{
  "crop_scale_min": 1,
  "vocab_size": 241,
  "loss": "sigmoid",
  "embed_dim": 384,
  "encoder_norm_position": "pre",
  "encoder_dropout": 0.1,
  "encoder_num_experts": 32,
  "encoder_experts_per_token": 1,
  "text_encoder_shared_expert": true,
  "orthogonalizer": "newton_schulz_5",
  "ema_decay": 0.995,
  "warmup_steps": 330
}
Rows from block 4 of the image encoder of a small contrastive image-text model, named by matrix and row number. Rows with one number belong to one neuron. Each number is 128 + 24 x the weight over its row's rms, rounded and kept within 0 to 255. All counts start at 0.
After each neuron's rows are labels from the 100 images, of 14848, where the neuron reaches its largest size: "strongest on" is what is common among them. Only what is clearly more common there than usual is listed. The data: short English words printed on busy colour backdrops.
# gate: MLP gate (encoder.blocks.4.mlp.gate.weight, 1024x256), inputs 104-155
# fc1: MLP up (encoder.blocks.4.mlp.fc1.weight, 1024x256), inputs 104-155
# fc2: MLP down (encoder.blocks.4.mlp.fc2.weight, 256x1024, transposed), outputs 104-155

gate.214 [140 117 165 127 162 117 156 143 130 121 119  96 123 161 123 123 138 113 101 120 123 128 164 145  52 125 105 129 134 115 119 154 113 103 109 115 188 145 138 112 153 128 126 147 149 140  88 131 126 127 139 164]
fc1.214 [103 142 116 123 122 178 115 107 125 128 123 151 137 124 160 128 115 156 157 164 122 136 157 126 148 125 193 129 118 123 129 128 128 128 139 127 108 123 158 135  94 129 122 122  87 124 224 115 138 156 107 119]
fc2.214 [154 108 125 121 148 125 178  97 121 187 119 124 172 139  76 140  98 131 133 126 156 146 138 165 128 142 125  80 126 115 124 122 119 113 107 141 135  88  96 127  75 170 126 119  91 109 123 129 124 135  98 182]
strongest on: white ink; pink ink

gate.84 [134 126 127 105 121 157 135 106  59 126 129 126 117 138 107 145 132 103 118 127 150 131  75 121 131 133  72 125 144 133  94 131 147 124 124 130 130 131 128  89 158 119  88 161 124 116 138 168 116 135 118 129]
fc1.84 [141 132 128 127 126 141 115 107 140 121 115 107 124 143  98 150 126  98  95 118 115 127 125  61 131 134 136 146 137 123 160 128 128 112  97 154 132 127 133 147 130  85 134 132 117 126 103 127 135 158 103 153]
fc2.84 [116 128 111 137 126 130 145 130 132 117 127  63 174 165 143 159 114 130 116 147 154  83 119 115 110  84 175 117 151 129 154 119 122 121 114 167 151 135 112 113 141 128 131 153 109 132 131 122 156 140 118 150]
strongest on: white ink

gate.511 [143  85 117 174 122  86 169 115 128 130 121 129 100 167 100 129 133 149 184 135  89 146 141 153 127 129 169 134 106 107 126 150 132 130 149 127 106 141 128 135 109 146 132 107 151 102 112 120 142 150 130 187]
fc1.511 [118 162 128 135 129 155  94 128 126 126 142  98 170 100 114 128  93 142 137 134 116 139 103 112 125 120 140 117 144 136 116 114 147 123 125 124 130 128 126 125 140 127 159 127 140 162 143 111 122 146 125 119]
fc2.511 [147 131 128 174 128  99 128 119 180 118 146 155  88 125 124  69 166 111  91 137 127 134 123 126 156 145 100 144 116 129 142 134 192 123 124 146 130  91 132 143 106 122 147 106 121 110 135 120 103 129 134 105]
strongest on: white ink

gate.145 [153 111 181 134 108 112  90 113 141 134 161 128 148 139 142 122 109 113 116 137 130 123 108 123 145 142 125 195 144 128 138 140 149 129  89 139 127 123 136 146 138  94 126 193 114 113 152 134 134 140 121 105]
fc1.145 [109 121 108 139 124 182 125 131 130 124 104 125 105 129 129  45 147 140 124 114 142 108 119 107 133 135 135  70 128 128 123 118 123 133 130  82 144 126 109 130 170 152 133 128 117 136  76 121 123 120 131 155]
fc2.145 [161 196 117 115 110 167 153 154 113 133 149 110 122 140 152 121 126 101 120 127 153 123 153 151 148 128 151 102 127  99 134 117 154 152  97 106 151 127 133 153 113 127 102 126  90 157 126 109 166 132 160 123]
strongest on: white ink

gate.446 [123 120 149 120 129 129 129 125 122  93 116 132 126 152 127 129 153 129 129 122 126 133 133 127 121 130 161 143 127 153 115 161 201 184 127 162 209 155 105  73 134 101 120 120 122 124 128 156 120 181 111 119]
fc1.446 [156 144 130 153 125 147 104 131 155 125 142 116 168 134 130 141 145 132  82 126 104 111 132 140 126 104 108  96 109 114 158 132 107 129 138 128 112  77 115 164 114 133 122 116 174 153 127  85 156 115  83 111]
fc2.446 [158 118 129 100 108 140 106 122 100 133  84 101 134 148 106  97 136 152 137 143  85 135  97 138 104 165 130 130 128 130 120 163 156 139  97 191 130 121 127 142 153 125 125 141 129  73 135 117 137 119 128 125]
strongest on: white ink

gate.87 [131 130 117  98 131 110 111 144 129 136  65 175 104 130 144  98 123 123 124  88 133 160 126 124 115 142 144 100 142 132 131 113 128 134 103  82 146 148 136  86 151 139 102 127 185 116 122 129 159 111 134  86]
fc1.87 [139 137 129 138 107 144 124  68 130 120 133 103 129 157 116 134 121 110 126 113 132 108 122 113 159 127 130 128 134 125 100 128  34 132 143 163 133 139 142 115 129 102  99 129 130 130 107  95 147 137 121 183]
fc2.87 [127  72  61 124 115 152 132 142 131 125 130 165 142  42  66  89 126 146 115 121 167 123 122 153 125 138 136 127 119 116 112 130 148 130 127 132  99 137 164 126 123 145 154 166 118 117 136 162  75 148 112 149]
strongest on: white ink

gate.174 [115 152 157 120 126 127 104 147 145 117 158 123  99 144  81 126 126 109 159 185 144  97  97 166 129 139 121  84 119  87 162 149 131  99 158 128 125 133 126 127 126 110 130 128 193 123 126 115 183 101 128 116]
fc1.174 [104 129 155 121 102  89  92 120 114 153  73 175 126  85 137 114 122 120 111 144 116 106 151 139 201 193 148 113  83  79 124 126 129 137 114 118 195  75 128 128  95 125  92 144 142 143 114 103 140  73 125 128]
fc2.174 [136 149 135 103 146 131 167 136  91 110 147 129 130 146 122  99 120 109 119 177 140 130 171 122 128 113 129 113 123 127 206 129 126 127 118 149 135 105 102  98 129 132 133 129 179 137 172 127 125 125 146 154]
strongest on: blue ink

gate.335 [122  92 126 128  97 174 132  90 168 146 152 129 128 143 141 117 117  91 150 119 132 130 118 131 115 109 171 140 133 131 117 149 103 116 119 143 119 137 130 158 120 181 117 146 123 134 129 107 113  66 104 130]
fc1.335 [132 123 134 123  94 100 105 116 126 193 139 136  93 127 130 122 135 141 151 179  70 125 154 129 120 114  75 133 105  82 116 123 105 178 132 153 131 125 162 130 162  63 127 131 140 132 139 140 133 130 137 115]
fc2.335 [128 169 161 124 131 127 130 138 104 144 149 108 133 151 104 144 126  88  70 130 115 161 182 157 135  90 170  80 129 132 124 152 204 123 133 104 139 130  92 129 130 131 131 150  76 119 110  80 119 136 137 160]
strongest on: white ink

gate.714 [122 100 143  96  94 173 142 132 162 118 104  94 122 112  74 128 129 141 135 126  90 127 121 133 151 129 137 159 124 129 127 138 100 115 131 136  92 126 104 113  85 151 133 111 152 130 175 103 130 162 129 141]
fc1.714 [106 108 138 163 118 160 117 130 158 131 119  88 139  83 136 153 140 107 120 192  99 131 128 130 142 154 112 128 142 168 114 110 111 143 110 144 161 123 109  91  76 148  93 120 108 129 146 102 134 178 125 104]
fc2.714 [189 116 101 121 146 129 166 122 136 137 169 141 157  74 163 131 120  93 103 126 117  87  97 114 127 163 159 125 148 123 111 127  76 129 144 138 101 121 105  93 126 124 159 150 117 141 122 144 117 126 138 201]
strongest on: the letter y

gate.88 [134 169 101  85 139 145 107 156 142 128 133 105 131 144 128 113 143 147 127 153 122 127 128 129 111 113 105 132  61 129 111 132  83 109 152 122 132 133 135 115 138 128 124 110 140  86 131 119 108 119 155 131]
fc1.88 [131 149 122 109 154 166 130 134 126 109 156  97 131 155 133 123 168 159 134 169 107 129 127 107  65 109 114 115 121 132 123 175 106  80 136 129 126 132 145 119 145 145 136  89 155  97 135 141  94  96 193 126]
fc2.88 [146 123 119 139 127 168 139 129 140 130 130 126 115  95 126 147  93 152 171 133 110 138 127 133 149 180  68 144 118  97 107 121 108 143 128 136 115 140 144 136 131 120 131 195 126 128 124  78 103 136 127 148]
strongest on: red ink

gate.129 [136 117 121  76 140 118  67 110 139  89 104 152 100 108 143  94 118 143 137 119 170 120 126 131 117 143  75 128 123 117 103 123 110 156 106 110 126 135 131 144  99 132 133 126 194 124 120 129 127 135 160 115]
fc1.129 [131 115 129  99 113 129 186 150  85 108 239  56 152 128  84 124  90 119 105 130 110 150 107 142 149 134 169 107 157 114 122 148 127 122 134 126 122 130 128 213 141 122 118 146 126 141 132 127 140 126 123 156]
fc2.129 [ 67  88 119 164 110  78 173 129 130 119  97 133 137 130 123 151 130  94 122 123 190 126 163 129 105  96 127 147 125  89 127 109 127 177 180 180 126 160 183 164 133 129 130 129 135 118 106 144 181 161 149 132]
strongest on: the letter w

gate.171 [156 122  55 116 102 127 181 118 141 129 128 125 135 112 121 135 129 128 119 124 130 105 108  89 109 129 151 127 131 165 145 126 124 142 112 131 121 137 121 129 110 120  98 119 125 141 131 120 127 107 142 139]
fc1.171 [136 122  38 128 127 123 133 122 125 134 131 128 161 143 137  92 129 135 120 112 130 123 113 128 101 105 122 117 127 151 139 149 149 146 102 109 168 128  79 139 118 121  71 144 116 163 129 121 169 128 161 154]
fc2.171 [144 143 133 138 127 164  90 130 159 147 116 113 132 116 113 140  90 136 108  82  99  92 117 121 114 166 108 102 126 123 126 126 127 119 127 136 128 121 147 120 152 111 139 133 143 126 123 118 113 128 129  51]
strongest on: the letter w

gate.216 [124 137 108 148 132 120 126 119 129 134  75 137 128 128 126 169 172 130 159 116 125 102 156  99 138 123 139  87 161  91 128 187  96 137  96 105  85 188 111 125 157 140 122 129 123 111 143 121 142 104 126 150]
fc1.216 [155 137 141 129 141  98 120 138 113 120 107 137 119 162 168  88 172 128 107 118 157 171 113 150 137 129 124 101 127 189 170 115 131 124 126 133 141 150 135 128 141 128 168 126 158  98 126 134  94 111  96 167]
fc2.216 [144 181 120 131 126 125 146 100 129  94 152  97 128 138 136 113 116 122 144 158  92 183 141 126  44 116 150 118 128  98 146 153 124 122 145 125 111 118 151 124 133 138 125 176 187 137 116 133 127 106 112  89]
strongest on: red ink

gate.621 [166 121 139 143 128 137 126 139 127 129 126  84 206  84 138 126 176 115  97 109 113 127 154 111 135 108 123 137  98 113 129 177 119 132 145  96 133 108 105 131 117 134  96 151 116 135 156 134 135 130 137 104]
fc1.621 [148 116 122 137 130 151 129 128 153 148 138 105 213 130 121 118 129 113 149  61  65 182 152 111 134 131 124 126  69 115 167 203 109 155 152 132 124 152 114 104 125 121 128 160 130 136 146 148 110 127 127 100]
fc2.621 [138  98  84 112 132 132 127 164 114 131 150 166 102 133  92 117 141 110 105 147 132  91 145 128 183 137 108 124 198 107 129 122 149  97 114 128 101  85 144 120 128 127 115 153 166 179 117 124 130 149 115 174]
strongest on: yellow ink

gate.315 [117 130 122 144 112  44 142 103 116 122  94 176 167 131 156  91  77  94  72 127 120 127  98 131 145 145 172 108 124 131 117 125 168 126 138 122 132  97 105 119  84 127 107 117 126 178 127 141 130 104 174 128]
fc1.315 [ 65 118 122 155 104  81 150  80 128 125 117 102 129 124 129  54  68 160  64 108 131 111 115  74  98 145 133 141  78  85 127 126 171  80 118 148 102  99 128 145 113  96 118 119 116 127 143  92 133 134 126 134]
fc2.315 [122 136 154  91 136 122 124 172 135 140 153  83 132 125 119 140  96 164 122  66 145  97 145 124 140 106  95 120 129 151 139 142 110 163  99  90 162 121 113  86 122 129 127 126 104 130 132 133 132 120 165 117]
strongest on: the letter w

gate.225 [150 159  95 126 123 163 120 141 127 138 114 168 188 113 138  52 101 116 128 142 139 125 126 116 161 117 139 134 126  98 136 140 102  52 157 123 133 153 147 135 104 187 126 129 125 156 127 105 113 125 135 113]
fc1.225 [125 108 130 107 151 128 118 154  93 132 139  77 152 118 167 103 128 110 107 147 130 123 124 145 127 130 109 176  98  66 150 113 147 119 125 117 179 128 126 107 129 116 133 133 105 137 128 100 130  95 105 144]
fc2.225 [113 206 164 119 119 175 168 124  73 171 133 129  61 178 125 121 124 149 117 146 129 137 123 150 171 182 149 179 125 142 143 126 140 102 123 167 129 161 130 143 130 179 129 119 140  97 122 127 121  94 122 134]
strongest on: yellow ink

gate.602 [123 151 113 125 140 131 152 119 139 129 130 134  92 141 138 117 144 125 100 180 130 131  98 146 128  95 100  99 114 120 129 128 152 125 120 142 122 162 132 140 116 162 130 154 138 140 180  51 104 126 156 136]
fc1.602 [117 132 108 131 121 132 124 119 103 177 190 135 127  70 132 143 104 153 130 129 120 173 104 135 117 128 132 130 139 149 153 127  66 132 124  79 135  98 125 126 127  81 127 102 132 131 129 172 127  95  53 120]
fc2.602 [127 125 153 111 192 136 154 127 128 129  59 128  91  85 146 125 124 129 130 132 126 111 163 141 131 127 101 120 137 139 121 101  84 135 140  99 105 129 124 145  84 121 134 120 144 126  72 125 117 135 143  41]
strongest on: the letter y

gate.71 [ 57 163 126 121 130 187 135 133 145  66 139 180 130 132 128 124 112 127 138  78 160 119  97  92  96 127 143 131 119 136 153 152 108 116 135 100 117  92 128 110 164 102 171 144  87 160 135 128 131  77 118 127]
fc1.71 [ 67 175 117 153 130 189 110  93 107  97 116 200 123 129 127 163 128 142 134  83 116  80 112 115 110 148 151 128 134 142 132 161 120 137 117 117  73 106 127 118 164 128 137 141 121 122 122 112 160  74 139 143]
fc2.71 [154 109 125 131 154 141 147 123 132 116 119 126 111 120 224 150 179 123 130 116 162 127 156 142 126 101 152 136 115 143 135  91 119 212 119 123 128 137 176  75 111 121 118 113 132  88 132 133 140 133 117 131]
strongest on: blue ink